Weights of a small autoregressive pixel model: batches of 256.
Rows from block 3 of a small autoregressive pixel model, named by matrix and row number. Rows with one number belong to one neuron. Each number is 50 + 12 x the weight over its row's rms, rounded and kept within 0 to 99. All counts start at 0.
After each neuron's rows are labels from the 100 images, of 14848, where the neuron reaches its largest size: "top examples" is what is common among them. Only what is clearly more common there than usual is listed. The data: small renderings of single solids in any pose.
# gate: MLP gate (model.blocks.3.mlp.gate.weight, 512x256), inputs 128-255
# fc1: MLP up (model.blocks.3.mlp.fc1.weight, 512x256), inputs 128-255
# fc2: MLP down (model.blocks.3.mlp.fc2.weight, 256x512, transposed), outputs 128-255

gate.49:70 53 45 53 57 81 47 50 45 58 36 49 42 28 31 42 44 44 43 42 38 33 54 44 42 65 37 58 28 48 43 59 52 47 38 36 64 26 34 48 56 42 46 47 48 45 27 53 73 57 64 53 50 47 49 60 55 67 46 38 64 54 46 55 44 73 58 48 43 66 59 55 27 54 50 50 37 42 38 38 57 68 43 51 41 75 71 36 57 65 61 52 87 34 81 35 41 58 57 46 52 41 52 50 41 44 32 43 59 67 49 42 59 58 34 22 56 55 53 49 82 36 33 36 57 69 72 53
fc1.49:46 58 57 14 46 41 61 47 25 59 38 44 58 31 54 68 54 52 29 55 65 53 61 50 41 49 47 60 24 56 45 74 83 39 51 36 48 21 57 62 66 45 57 71 49 38 37 49 47 55 45 63 36 51 43 69 44 39 60 27 54 65 46 73 40 45 68 52 61 72 44 45 57 38 41 77 41 55 71 61 40 36 62 60 31 60 39 54 45 62 46 44 64 41 61 22 63 51 51 43 46 38 44 50 49 47 60 61 58 63 43 58 61 57 58 48 37 62 57 58 51 34 55 43 35 40 60 44
fc2.49:41 46 50 33 37 39 34 36 79 54 70 42 49 49 48 45 60 52 48 43 40 62 55 55 30 42 69 41 59 40 51 36 45 60 51 68 38 57 51 31 45 57 62 31 50 58 48 74 45 41 42 47 60 43 55 44 46 50 54 52 62 57 62 40 63 39 54 60 62 69 47 40 22 58 66 38 43 54 46 41 50 30 39 58 63 44 36 52 58 31 47 48 34 68 37 66 62 35 48 62 54 49 38 50 47 64 42 49 48 40 72 68 39 64 50 91 55 33 25 62 41 39 37 50 52 64 59 54
top examples: cube frame

gate.380:38 50 45 44 46 58 53 37 36 38 58 43 36 29 52 54 35 49 45 17 44 37 72 61 88 49 35 39 51 35 41 55 36 69 55 44 45 51 55 44 48 60 88 49 54 56 40 38 58 59 56 59 49 40 56 49 49 87 47 55 60 46 58 44 49 42 30 67 56 62 42 66 77 50 62 27 58 49 32 30 54 51 38 36 78 36 35 59 40 75 57 48 44 33 52 58 52 44 38 33 26 62 58 43 29 42 35 46 32 50 36 52 45 58 36 36 62 55 45 62 52 50 48 65 59 35 57 51
fc1.380:70 43 69 51 55 40 36 45 58 55 51 63 49 56 54 40 35 62 37 61 49 61 34 28 39 51 36 52 37 35 47 43 48 47 34 63 48 52 65 48 46 42 43 57 56 51 58 40 43 30 42 42 36 50 37 43 58 31 46 50 54 49 68 66 60 46 52 56 52 56 51 36 48 58 31 66 47 46 57 70 62 65 77 50 52 65 52 38 30 33 35 41 62 62 38 42 57 30 39 55 65 38 25 56 60 50 67 46 59 36 60 59 48 43 75 56 22 47 53 54 51 46 64 52 49 65 43 65
fc2.380:31 28 49 37 57 53 65 56 61 65 40 59 67 45 45 66 50 46 73 48 37 48 55 65 67 40 49 43 50 47 47 48 54 47 74 51 56 64 48 46 64 29 57 31 42 54 57 52 66 62 61 35 54 47 39 61 59 66 47 83 69 67 63 35 37 59 44 52 30 58 50 45 50 52 62 50 58 32 44 56 59 54 38 37 59 68 44 64 50 57 69 51 49 22 52 64 43 45 48 61 30 35 45 34 32 73 43 36 55 49 41 63 48 54 42 33 52 49 51 70 47 72 56 44 54 48 53 42
top examples: jack; star block

gate.188:46 47 55 43 36 41 46 51 31 37 50 54 40 44 49 56 39 31 32 58 31 30 51 46 33 70 49 39 45 22 58 56 46 48 39 45 61 39 51 61 60 36 60 34 64 84 68 43 66 38 28 64 25 31 49 61 48 62 72 43 54 49 50 23 70 56 49 58 47 35 52 55 48 35 36 49 41 49 42 44 54 53 39 37 64 66 32 35 27 38 58 68 16 51 53 55 42 52 45 50 46 47 81 49 41 53 35 45 50 58 49 68 56 40 52 39 55 48 37 39 70 64 41 62 49 58 44 42
fc1.188:54 75 43 28 63 44 47 39 42 37 63 62 59 33 38 43 65 45 54 66 38 48 40 46 34 43 56 59 52 34 33 41 50 21 46 54 56 15 53 57 65 55 55 44 52 77 59 46 54 67 24 32 41 54 56 54 56 59 36 43 37 26 51 51 64 66 39 48 51 53 46 24 41 39 52 47 62 73 62 61 54 46 21 45 56 47 46 46 50 50 47 46 64 27 46 45 55 71 68 36 46 46 65 52 62 54 56 36 67 62 62 61 33 40 51 38 67 41 68 51 69 45 57 63 60 55 58 67
fc2.188:58 34 21 48 43 51 63 49 44 69 46 50 63 36 57 45 58 42 44 47 48 50 49 76 60 37 36 47 31 64 35 50 61 51 75 36 26 65 68 48 51 66 56 66 50 18 40 53 58 54 72 47 82 63 46 70 39 33 13 66 39 45 51 67 47 55 57 66 42 58 52 60 69 63 47 55 52 58 66 51 62 38 67 57 33 49 56 69 55 39 43 53 66 57 46 37 59 38 52 58 59 42 56 60 56 63 60 46 53 42 61 42 31 41 23 47 46 44 61 72 55 26 45 65 60 55 61 59
top examples: spring

gate.457:55 62 65 49 46 41 54 65 51 53 55 45 55 50 56 50 37 64 70 42 49 38 44 55 34 48 28 61 52 40 55 59 49 54 61 65 33 60 25 54 34 51 41 41 38 34 45 37 52 63 42 31 48 67 46 48 36 56 44 44 53 67 58 57 45 51 57 58 59 46 41 77 48 21 47 57 61 42 58 57 30 64 57 63 36 43 45 54 45 39 69 62 47 46 66 51 39 46 65 62 63 42 38 51 42 42 34 31 50 57 46 38 51 51 58 34 46 39 46 63 63 44 49 49 50 39 54 52
fc1.457:44 46 46 46 64 51 33 66 38 46 47 43 46 58 44 39 43 38 53 29 79 20 40 38 65 49 36 77 40 55 60 57 66 54 54 47 67 42 75 39 48 51 51 33 54 51 59 40 46 62 33 54 42 72 49 51 49 44 67 57 43 32 46 68 47 46 80 54 56 66 63 38 39 49 60 54 58 59 41 46 59 46 57 38 35 51 46 32 54 69 32 61 51 48 54 41 59 47 34 67 69 51 36 45 62 23 62 61 38 39 53 51 61 59 62 35 77 25 48 60 37 64 49 47 58 80 38 30
fc2.457:43 60 55 50 48 31 71 50 39 38 39 54 49 34 58 51 45 43 38 67 47 48 65 51 67 54 68 37 48 38 12 62 43 32 55 54 34 29 52 58 52 40 32 43 50 47 56 49 54 25 44 32 45 46 53 66 78 58 57 55 63 57 45 36 43 49 39 51 61 35 43 37 26 34 37 50 53 54 34 72 48 37 61 55 60 48 52 37 44 32 71 48 58 89 37 66 55 75 62 43 57 57 31 60 56 72 46 58 66 72 43 64 44 55 57 38 50 55 49 54 37 48 30 39 52 41 75 72
top examples: spring

gate.454:60 51 45 75 48 57 51 59 56 45 50 34 48 59 58 54 52 64 52 57 57 59 44 49 49 27 54 39 55 60 58 38 54 62 72 53 39 47 40 60 39 53 42 56 56 69 47 44 61 57 40 31 40 62 51 43 57 52 61 64 47 38 80 46 49 70 46 62 42 51 57 39 54 47 26 59 52 69 38 71 42 52 54 61 53 67 67 57 40 40 41 57 59 70 63 51 28 66 35 40 37 46 47 44 37 80 51 42 66 49 55 35 58 42 51 59 60 50 57 43 60 41 44 52 66 24 53 44
fc1.454:39 35 55 49 52 70 45 67 81 45 49 54 56 56 58 61 53 45 52 55 48 54 76 67 40 59 61 63 66 44 58 67 58 43 75 49 63 71 41 43 44 39 25 65 45 78 51 56 58 64 41 60 28 53 46 51 65 49 65 53 49 39 44 76 47 70 49 63 48 48 71 53 54 50 56 69 41 53 67 71 41 70 68 47 50 37 61 44 63 48 52 48 63 38 17 60 38 44 58 48 37 55 66 38 39 47 45 73 36 38 36 55 54 48 37 58 21 80 41 67 61 62 55 41 59 14 51 51
fc2.454:46 37 51 50 64 31 34 46 66 59 47 45 43 50 61 30 42 47 35 59 62 54 62 69 48 31 57 52 21 46 40 60 29 46 56 51 67 43 32 28 49 52 35 59 28 59 37 44 63 53 59 33 64 53 43 53 57 49 52 92 46 49 58 47 62 35 34 47 41 52 35 49 65 22 35 47 57 70 40 64 58 60 45 45 60 57 41 42 53 63 60 54 83 69 36 43 37 43 44 42 60 49 65 50 31 47 62 39 55 52 49 47 62 34 48 36 32 53 53 73 57 51 59 80 74 46 55 67
top examples: cube frame; spring

gate.86:55 57 68 48 69 64 40 62 64 35 36 63 69 44 24 68 65 57 53 38 59 75 64 23 47 61 46 47 54 40 33 65 36 55 51 42 35 37 58 49 46 45 68 52 57 62 57 51 59 34 39 46 43 41 57 41 49 84 33 56 49 37 36 56 66 43 66 55 59 47 54 60 54 63 61 66 69 41 57 57 42 65 32 72 51 47 38 43 74 57 39 57 49 26 46 29 49 48 48 44 59 18 42 58 63 49 71 77 65 58 54 46 56 44 74 47 35 78 42 45 61 48 46 45 44 41 52 46
fc1.86:34 59 61 22 44 63 40 46 46 59 45 35 60 43 63 68 64 45 38 67 33 77 61 36 48 44 71 57 70 29 48 39 53 49 50 45 41 43 50 66 30 38 57 54 33 48 45 67 38 35 62 69 50 51 69 23 45 46 37 54 51 32 60 58 63 76 47 70 50 49 62 30 60 70 66 62 52 58 39 60 71 36 62 57 57 58 32 69 54 53 27 37 62 52 36 51 46 54 28 54 47 29 54 66 62 50 56 43 47 32 38 39 44 49 51 69 61 39 52 38 58 63 53 62 34 53 53 41
fc2.86:52 44 61 35 54 76 57 43 57 57 51 63 36 47 50 47 37 45 69 58 47 56 69 59 29 41 62 60 53 36 39 35 52 46 45 49 60 71 55 37 56 64 32 60 60 44 47 40 65 60 30 58 57 51 43 61 41 50 65 31 26 53 54 48 52 49 35 58 53 37 56 44 44 65 56 56 24 69 68 46 50 57 56 64 58 35 63 62 37 50 37 66 74 43 60 48 58 61 63 78 61 51 55 47 40 69 47 64 41 29 60 52 33 56 54 76 23 76 59 33 33 40 78 52 50 64 44 41
top examples: spring

gate.112:46 52 55 52 41 49 61 41 58 52 78 63 76 61 51 29 28 55 47 47 61 38 42 44 26 55 43 29 67 79 39 56 64 50 39 72 47 59 68 47 45 36 68 65 36 52 43 45 64 76 61 54 44 26 60 56 75 36 47 46 63 65 50 71 37 58 51 28 60 49 27 53 56 46 61 49 66 31 35 35 39 52 74 62 45 51 57 39 39 31 51 62 45 48 64 61 58 35 57 51 61 60 50 76 40 58 73 42 57 35 39 44 45 38 53 58 58 55 64 47 31 49 43 58 29 61 50 51
fc1.112:52 61 64 61 67 33 45 36 49 41 50 56 50 53 65 26 54 28 27 24 65 52 39 59 66 39 58 65 51 37 42 45 56 40 32 39 44 40 43 54 60 30 34 48 45 48 20 52 53 30 60 28 50 49 62 66 53 43 44 44 33 62 46 57 32 49 53 54 52 58 56 26 73 54 65 24 51 30 54 50 57 67 46 31 42 54 59 62 49 60 67 48 77 68 48 57 57 51 50 40 38 36 48 35 52 54 66 60 46 67 62 65 35 65 32 33 42 52 72 45 62 58 46 52 64 67 68 59
fc2.112:57 41 31 63 53 49 42 62 59 63 47 43 54 29 46 49 36 38 36 51 62 42 60 88 67 77 62 52 70 61 47 47 35 50 63 44 55 45 54 72 74 77 40 60 40 41 52 45 56 55 50 46 52 25 54 48 62 59 46 46 34 60 55 49 58 59 59 44 47 31 48 47 41 43 51 66 35 22 37 55 45 64 55 38 57 37 40 53 47 48 70 53 72 45 51 62 51 54 52 44 57 50 43 59 42 63 53 65 58 48 54 34 35 60 49 46 53 52 47 58 53 63 46 31 54 43 42 64
top examples: spring

gate.278:40 17 80 48 57 33 42 55 68 53 67 59 57 34 49 61 58 71 61 47 49 52 32 52 43 46 56 46 55 47 35 63 55 67 46 44 61 38 48 50 27 64 52 54 55 58 52 66 66 28 10 60 55 52 50 18 77 51 55 45 47 54 54 61 49 62 55 52 51 59 61 50 39 38 52 56 47 66 43 45 56 58 48 56 41 49 43 62 40 52 35 40 66 49 52 45 35 41 66 46 62 70 54 54 47 51 62 61 62 52 57 59 56 49 74 68 48 54 42 46 44 70 45 53 31 68 48 58
fc1.278:48 33 42 57 47 46 64 50 55 43 69 28 47 41 64 54 36 50 58 66 64 45 31 47 54 42 57 69 42 25 43 78 39 59 47 60 31 43 68 53 57 29 57 57 48 59 41 41 54 54 22 29 54 38 41 52 58 51 63 33 54 82 57 48 66 55 53 47 59 52 51 47 61 56 50 65 23 55 58 44 60 39 54 58 37 33 60 55 38 30 66 52 60 58 50 51 47 45 53 30 56 48 71 26 41 72 58 29 77 55 63 56 61 67 35 37 62 62 55 67 38 48 40 44 36 37 44 57
fc2.278:61 39 46 53 50 17 36 40 58 42 52 62 34 52 50 73 43 51 27 70 42 33 19 39 49 52 53 31 48 56 48 81 47 50 34 46 64 36 45 64 44 48 68 43 34 55 40 61 43 37 38 64 57 25 60 39 61 53 58 48 43 65 55 78 25 37 74 50 41 64 62 29 61 52 51 59 53 59 61 33 34 39 59 46 55 51 51 54 31 56 58 66 67 63 45 50 52 60 46 35 66 76 64 59 35 53 52 35 55 40 29 57 43 49 55 50 70 38 26 73 40 59 58 38 26 51 59 41
top examples: bumpy ball; metallic

gate.0:21 50 68 41 58 48 33 54 44 63 51 74 68 54 48 43 51 56 65 40 37 37 65 56 61 80 32 61 54 53 63 56 41 38 56 57 53 57 35 45 58 48 51 52 51 69 51 52 54 49 53 36 52 50 30 40 26 31 65 51 68 60 39 58 44 53 68 34 53 47 50 48 42 71 38 61 59 34 53 48 56 54 34 78 61 38 58 63 27 64 39 42 58 47 39 46 55 30 66 56 37 33 28 40 43 44 29 41 18 55 70 38 56 46 44 63 32 38 42 34 74 52 70 54 32 41 50 46
fc1.0:58 53 34 63 42 45 49 46 47 49 61 52 38 61 63 60 57 34 48 46 42 63 45 26 64 36 54 61 42 54 21 31 50 47 50 64 72 39 56 66 61 40 57 43 51 57 49 51 47 62 49 59 28 59 75 61 61 47 54 75 40 42 44 37 39 48 39 47 58 57 51 70 67 47 47 37 68 47 43 37 36 48 54 36 52 66 34 58 57 62 70 31 56 43 46 51 30 60 25 61 51 51 55 49 55 39 51 47 59 53 51 53 71 44 51 20 61 48 79 45 38 52 53 72 48 47 56 74
fc2.0:32 49 31 59 65 49 61 52 31 43 52 33 28 50 67 54 34 93 44 45 46 36 43 48 37 42 53 37 71 67 54 63 60 34 43 50 33 58 46 49 61 66 55 50 70 49 61 35 30 44 63 46 41 37 54 37 56 72 52 45 63 38 42 48 78 40 28 41 62 67 32 73 35 45 68 39 53 27 42 72 61 57 62 43 62 47 42 57 52 46 60 53 44 66 53 45 67 55 64 67 52 61 21 52 56 53 53 39 47 47 46 42 49 41 48 41 62 49 31 61 51 52 57 39 58 47 42 51
top examples: spring; cube frame

gate.21:62 49 23 22 56 75 39 30 36 48 41 61 26 55 51 42 57 64 69 59 29 59 58 47 46 47 35 54 43 30 58 51 53 53 31 30 65 40 45 55 49 40 64 60 40 43 53 67 46 50 34 38 46 55 51 53 48 55 65 37 43 45 43 76 36 51 52 46 62 43 37 50 61 44 56 52 39 51 43 58 41 48 45 50 59 65 54 59 61 45 51 72 53 56 41 16 59 46 53 55 41 52 43 46 42 35 48 30 42 42 67 53 70 31 63 38 44 43 57 56 51 54 45 68 69 42 50 39
fc1.21:60 44 30 56 38 55 38 48 43 42 41 54 60 41 30 47 44 44 49 62 30 27 55 49 46 59 51 61 40 37 78 62 66 44 41 29 41 34 41 15 56 55 53 56 63 52 27 56 43 40 58 25 66 50 61 57 52 59 35 60 38 40 72 54 51 50 66 56 40 59 60 48 55 60 37 45 56 60 53 42 73 56 24 35 46 67 51 80 50 64 61 45 57 52 57 60 49 47 36 50 44 40 34 39 63 53 32 46 64 25 51 54 43 48 58 48 48 54 41 43 43 68 41 39 64 35 50 60
fc2.21:38 40 57 50 50 60 49 55 51 62 49 76 47 47 64 79 58 42 41 47 66 54 58 53 47 52 53 59 50 39 39 38 56 51 51 45 44 51 66 52 60 43 62 36 58 33 51 35 44 49 47 58 64 64 59 64 56 53 54 41 30 61 44 67 51 46 40 64 78 61 68 45 49 53 33 63 52 44 36 74 54 57 67 54 55 50 41 75 49 53 45 45 54 39 74 39 65 39 55 47 38 30 49 69 65 65 41 78 57 32 54 66 46 56 51 50 31 68 61 51 43 40 64 36 17 53 45 45
top examples: bumpy ball

gate.354:54 49 42 50 56 74 46 36 43 47 54 56 36 28 51 51 34 30 48 68 53 49 33 39 51 39 62 58 21 48 80 55 65 58 57 51 45 14 44 32 25 59 71 66 33 62 59 47 41 87 50 27 39 61 36 56 62 62 77 31 68 46 60 40 46 39 59 46 36 49 50 56 52 54 64 44 56 71 60 48 33 41 54 43 51 54 57 55 52 52 40 57 64 46 75 42 53 45 45 23 43 35 39 45 43 75 44 34 72 32 29 52 50 39 69 45 41 41 46 36 55 63 54 45 38 45 65 59
fc1.354:44 36 54 42 45 38 48 50 66 46 56 37 58 47 31 47 40 28 70 54 58 61 26 49 56 49 52 57 48 46 72 77 51 65 58 35 46 66 51 49 48 52 60 56 43 76 64 54 37 47 44 18 53 64 55 52 40 20 48 53 58 20 51 40 41 57 40 77 44 50 29 26 41 59 49 30 55 32 67 47 35 43 70 62 51 32 51 35 55 50 33 62 19 44 63 41 29 45 59 48 44 55 39 48 68 58 61 50 62 42 41 48 54 45 58 48 51 49 76 47 48 51 61 38 49 41 51 47
fc2.354:58 23 40 66 36 60 59 46 58 56 43 45 47 52 49 65 52 50 49 31 65 61 65 38 43 67 44 48 45 52 48 62 25 36 59 77 70 43 73 61 75 60 49 60 49 34 44 64 71 36 43 57 52 49 39 38 52 52 61 71 57 47 37 47 43 23 55 28 56 54 56 53 46 27 29 48 45 71 55 27 54 61 41 54 56 53 57 36 48 54 45 38 68 48 42 67 26 61 41 56 30 67 52 64 51 31 37 53 44 52 51 43 45 57 47 47 43 32 43 28 60 48 39 58 49 61 51 54
top examples: bumpy ball

gate.270:57 51 33 54 64 55 56 66 35 54 70 60 63 45 68 54 61 78 70 72 34 63 64 61 49 40 40 60 52 57 65 60 54 55 34 51 68 60 57 43 65 63 64 59 77 73 55 65 55 44 46 40 34 55 53 62 62 67 50 61 55 30 57 57 54 69 54 52 48 72 47 78 41 51 51 72 60 53 44 58 45 51 45 36 48 58 60 75 52 47 50 47 65 41 41 59 65 42 57 57 66 51 50 55 44 68 73 55 45 52 50 80 61 40 74 61 62 48 43 40 50 56 59 61 65 44 51 68
fc1.270:46 43 24 48 44 70 42 44 48 55 30 57 43 38 36 68 57 64 35 53 26 46 53 59 50 45 42 64 51 29 60 54 29 50 78 60 54 61 40 52 61 59 37 54 53 54 58 47 49 36 38 39 47 54 42 53 65 83 63 53 54 45 52 58 61 66 51 59 53 47 75 57 55 58 62 65 56 57 54 53 33 41 50 44 36 78 58 52 45 48 33 57 42 58 69 43 46 50 51 44 72 55 47 48 31 45 72 61 43 34 59 63 58 44 79 62 47 54 38 29 49 61 32 32 64 53 52 64
fc2.270:46 33 39 51 42 56 62 47 54 51 51 54 71 50 24 58 47 45 55 53 34 43 51 41 49 32 62 78 45 35 62 55 39 51 37 51 40 58 35 76 52 55 62 52 42 51 68 28 41 27 40 44 47 55 53 46 38 54 46 48 46 43 45 78 59 61 38 52 45 61 39 54 69 54 24 72 36 64 41 63 36 59 41 46 63 65 46 37 52 56 36 51 53 60 54 42 45 62 44 57 27 56 47 51 48 30 56 56 56 48 68 55 62 53 45 64 52 44 36 57 53 57 46 31 72 51 83 61
top examples: bumpy ball; metallic

gate.207:79 56 26 65 38 52 57 56 46 58 51 50 49 31 40 47 49 33 32 43 36 59 66 63 47 44 63 67 57 45 65 46 70 57 64 64 41 45 35 46 58 52 66 47 49 76 61 71 41 56 50 54 59 50 51 27 42 29 57 54 40 52 61 44 41 43 39 46 23 37 50 47 73 30 35 56 55 45 64 37 45 48 43 51 62 44 32 39 51 37 36 41 47 55 41 46 50 55 50 44 60 47 62 51 58 49 60 61 66 58 33 60 33 61 44 59 55 43 57 54 48 48 63 80 61 29 22 45
fc1.207:31 34 47 53 42 58 53 42 49 72 39 39 48 39 34 54 57 41 49 53 40 53 71 82 69 42 23 29 43 66 53 48 43 51 45 69 42 76 32 56 43 47 44 46 64 59 52 43 43 52 29 41 35 69 44 73 43 32 58 30 52 32 37 41 32 54 45 50 33 47 32 38 45 45 45 44 61 57 58 47 40 73 65 53 46 73 47 24 42 41 63 31 52 61 45 42 51 47 46 52 40 61 48 46 51 53 54 46 48 39 18 65 47 57 48 51 47 70 75 63 57 42 51 40 47 54 41 62
fc2.207:39 43 66 25 60 73 63 48 61 46 60 45 64 83 60 41 59 56 65 47 53 54 39 56 44 66 26 61 48 60 61 56 46 39 50 23 52 40 77 41 44 56 25 59 48 24 65 35 54 41 41 38 54 59 37 45 31 56 66 39 44 53 51 49 56 55 34 39 48 31 69 58 40 64 58 57 41 71 47 64 55 35 62 78 27 59 48 57 36 63 51 51 68 68 52 47 41 52 71 73 50 38 41 54 36 45 47 72 65 33 57 37 56 30 71 58 62 61 15 36 45 64 58 43 47 37 57 42
top examples: jack

gate.114:53 44 40 63 49 43 55 56 37 60 67 53 65 60 46 43 38 53 61 39 73 41 35 65 51 45 29 68 68 71 44 41 48 47 49 68 65 39 33 48 49 53 63 52 55 74 56 66 50 67 47 58 47 74 24 60 62 45 69 51 62 48 55 40 44 80 60 30 49 72 67 47 49 52 67 39 52 46 60 61 53 51 38 66 38 39 31 51 49 38 54 61 58 45 35 56 45 46 16 59 55 59 64 50 68 62 57 60 52 80 49 44 48 50 50 59 62 50 43 43 37 67 56 58 65 61 38 70
fc1.114:42 28 56 51 46 50 59 39 48 54 38 49 33 57 66 51 75 34 45 51 47 66 44 44 56 78 57 46 34 60 28 50 65 59 55 52 41 44 55 42 57 50 59 38 47 63 56 54 55 58 29 60 32 54 61 45 66 42 59 66 64 30 76 35 48 57 36 42 36 58 61 44 53 50 65 48 56 52 77 42 85 52 47 33 27 23 58 40 39 67 57 63 52 39 56 48 52 36 53 70 46 51 58 61 65 64 39 64 46 65 59 42 43 62 58 53 51 32 47 31 52 55 55 62 63 70 37 22
fc2.114:31 46 54 66 45 43 45 26 59 46 38 71 64 67 31 67 40 28 44 68 61 55 67 42 39 54 52 51 51 54 32 71 44 41 33 40 71 61 51 58 60 52 67 49 56 50 67 50 53 55 54 53 31 63 61 52 60 25 38 34 43 61 59 36 34 40 49 57 54 63 50 38 49 45 49 43 53 52 58 70 48 57 50 47 42 51 38 55 53 51 26 49 51 39 39 50 42 14 51 54 44 66 35 54 79 48 35 84 40 47 33 53 43 51 67 49 48 68 38 65 39 55 69 32 46 71 63 49
top examples: jack

gate.425:50 30 66 53 60 59 65 55 60 53 37 68 65 63 45 44 36 49 56 41 58 54 47 48 67 69 50 50 55 43 51 48 45 68 57 47 65 54 49 62 52 38 39 61 54 75 54 43 74 65 48 36 56 70 56 69 55 39 42 51 61 64 52 62 57 39 53 64 62 44 83 44 43 58 69 42 47 78 73 41 44 67 72 55 51 31 43 43 39 57 47 34 49 64 59 32 36 67 55 44 52 37 42 51 67 65 40 48 52 42 59 52 42 46 45 30 40 68 33 58 35 51 52 44 66 40 54 52
fc1.425:34 29 53 71 64 88 68 78 54 39 64 44 61 47 45 76 41 46 41 26 58 57 57 43 41 48 44 64 40 48 52 35 42 45 63 72 40 59 34 47 58 50 57 63 49 25 55 68 62 54 50 53 47 42 41 31 56 50 45 55 54 70 56 60 53 52 35 59 45 61 70 64 50 64 66 44 56 53 75 42 40 66 49 57 37 44 33 30 45 54 44 62 38 44 52 61 43 65 77 65 39 49 72 66 50 42 48 56 76 75 61 70 46 37 54 21 49 64 48 49 54 44 60 57 36 52 43 65
fc2.425:36 67 65 48 55 23 41 34 41 75 61 70 54 55 56 57 49 67 33 70 50 53 54 57 59 45 36 53 53 84 59 54 19 39 47 42 41 61 52 73 47 53 63 48 53 43 25 38 52 37 57 73 46 44 38 60 53 45 62 48 40 27 63 37 55 53 61 48 49 42 13 51 49 27 35 69 38 40 47 56 55 47 26 47 48 54 42 27 47 36 53 41 54 39 25 63 65 49 11 50 38 54 44 54 38 50 70 46 52 58 42 33 64 40 64 64 37 45 59 47 57 54 60 66 63 40 48 34
top examples: jack

gate.468:57 46 62 48 51 32 59 37 39 58 64 46 60 51 65 50 52 55 63 37 56 54 32 42 53 53 63 54 54 60 59 63 46 63 51 57 56 33 86 40 35 65 71 41 56 25 51 51 54 27 59 36 51 48 54 59 74 66 35 44 30 45 65 64 57 57 57 46 42 46 62 42 46 44 47 48 26 46 46 60 50 41 45 51 45 68 56 56 36 28 69 36 40 84 46 48 27 51 31 41 60 31 20 47 36 40 46 34 60 33 62 31 52 64 52 48 52 61 53 40 51 44 58 57 68 47 70 37
fc1.468:50 63 52 48 60 50 72 61 44 72 42 63 63 56 50 70 42 59 63 41 54 75 36 45 34 49 47 70 56 57 54 54 34 69 47 43 65 53 54 70 32 49 69 49 38 43 44 64 44 29 59 45 37 56 29 53 52 43 55 51 55 26 52 71 56 40 49 48 56 52 37 66 33 44 38 36 41 44 55 87 56 61 48 53 54 43 72 60 62 13 52 42 65 39 39 41 34 38 24 26 38 70 63 58 43 52 49 60 59 54 63 63 51 71 69 56 35 41 56 59 43 51 26 51 48 26 54 27
fc2.468:53 54 55 76 40 47 41 39 54 53 70 56 43 49 54 53 51 57 37 62 57 52 55 59 36 50 45 40 61 34 56 41 62 39 44 44 77 58 54 59 76 40 32 56 61 75 65 42 62 61 19 35 77 62 64 45 31 39 50 39 63 67 28 31 45 44 65 47 70 56 66 54 48 53 41 38 56 62 58 34 51 48 43 51 53 53 60 18 35 43 38 64 61 34 41 50 64 53 41 44 47 60 47 60 59 36 58 59 26 55 44 48 29 31 49 50 48 50 42 31 46 26 65 56 63 41 55 53
top examples: spring

gate.293:51 24 54 67 52 49 61 52 48 35 51 75 52 57 42 62 63 50 59 62 50 42 51 52 44 69 23 45 56 49 43 58 36 54 48 63 46 55 26 52 36 52 45 65 47 38 46 49 56 52 53 58 59 37 36 47 54 48 44 50 59 40 41 34 65 76 38 43 74 60 31 74 46 30 43 35 73 61 46 58 28 54 49 54 59 59 51 68 71 56 68 30 59 69 39 62 45 49 54 46 57 44 50 58 49 30 48 26 40 38 63 37 44 54 38 73 47 47 50 71 50 36 54 43 40 42 48 79
fc1.293:54 37 31 51 32 28 55 61 32 38 48 85 56 44 44 54 34 59 67 56 36 52 49 30 48 53 56 53 52 56 43 47 30 57 55 48 50 74 59 43 45 62 34 49 68 35 39 59 36 65 40 44 26 52 46 44 47 59 73 56 43 49 55 64 60 49 55 55 61 56 62 58 55 46 44 53 40 61 34 46 59 45 51 57 53 54 58 58 44 54 28 44 44 45 40 28 45 65 48 59 34 35 60 51 55 31 48 43 29 46 68 56 43 46 48 38 56 52 43 61 56 49 54 40 50 60 43 62
fc2.293:53 26 41 27 46 65 43 56 43 67 55 59 40 69 44 38 36 71 56 76 48 50 52 41 63 39 38 47 26 55 49 57 61 48 72 62 59 29 37 61 58 63 68 66 60 42 53 52 56 50 64 11 43 51 38 61 44 62 34 58 49 49 54 45 52 42 32 27 58 44 56 41 40 60 36 50 40 40 56 43 54 56 34 25 63 39 51 55 37 53 45 60 70 47 45 41 34 43 45 59 60 70 31 37 64 62 43 57 61 46 59 54 54 24 26 42 42 44 38 45 57 67 35 39 45 52 63 56
top examples: spring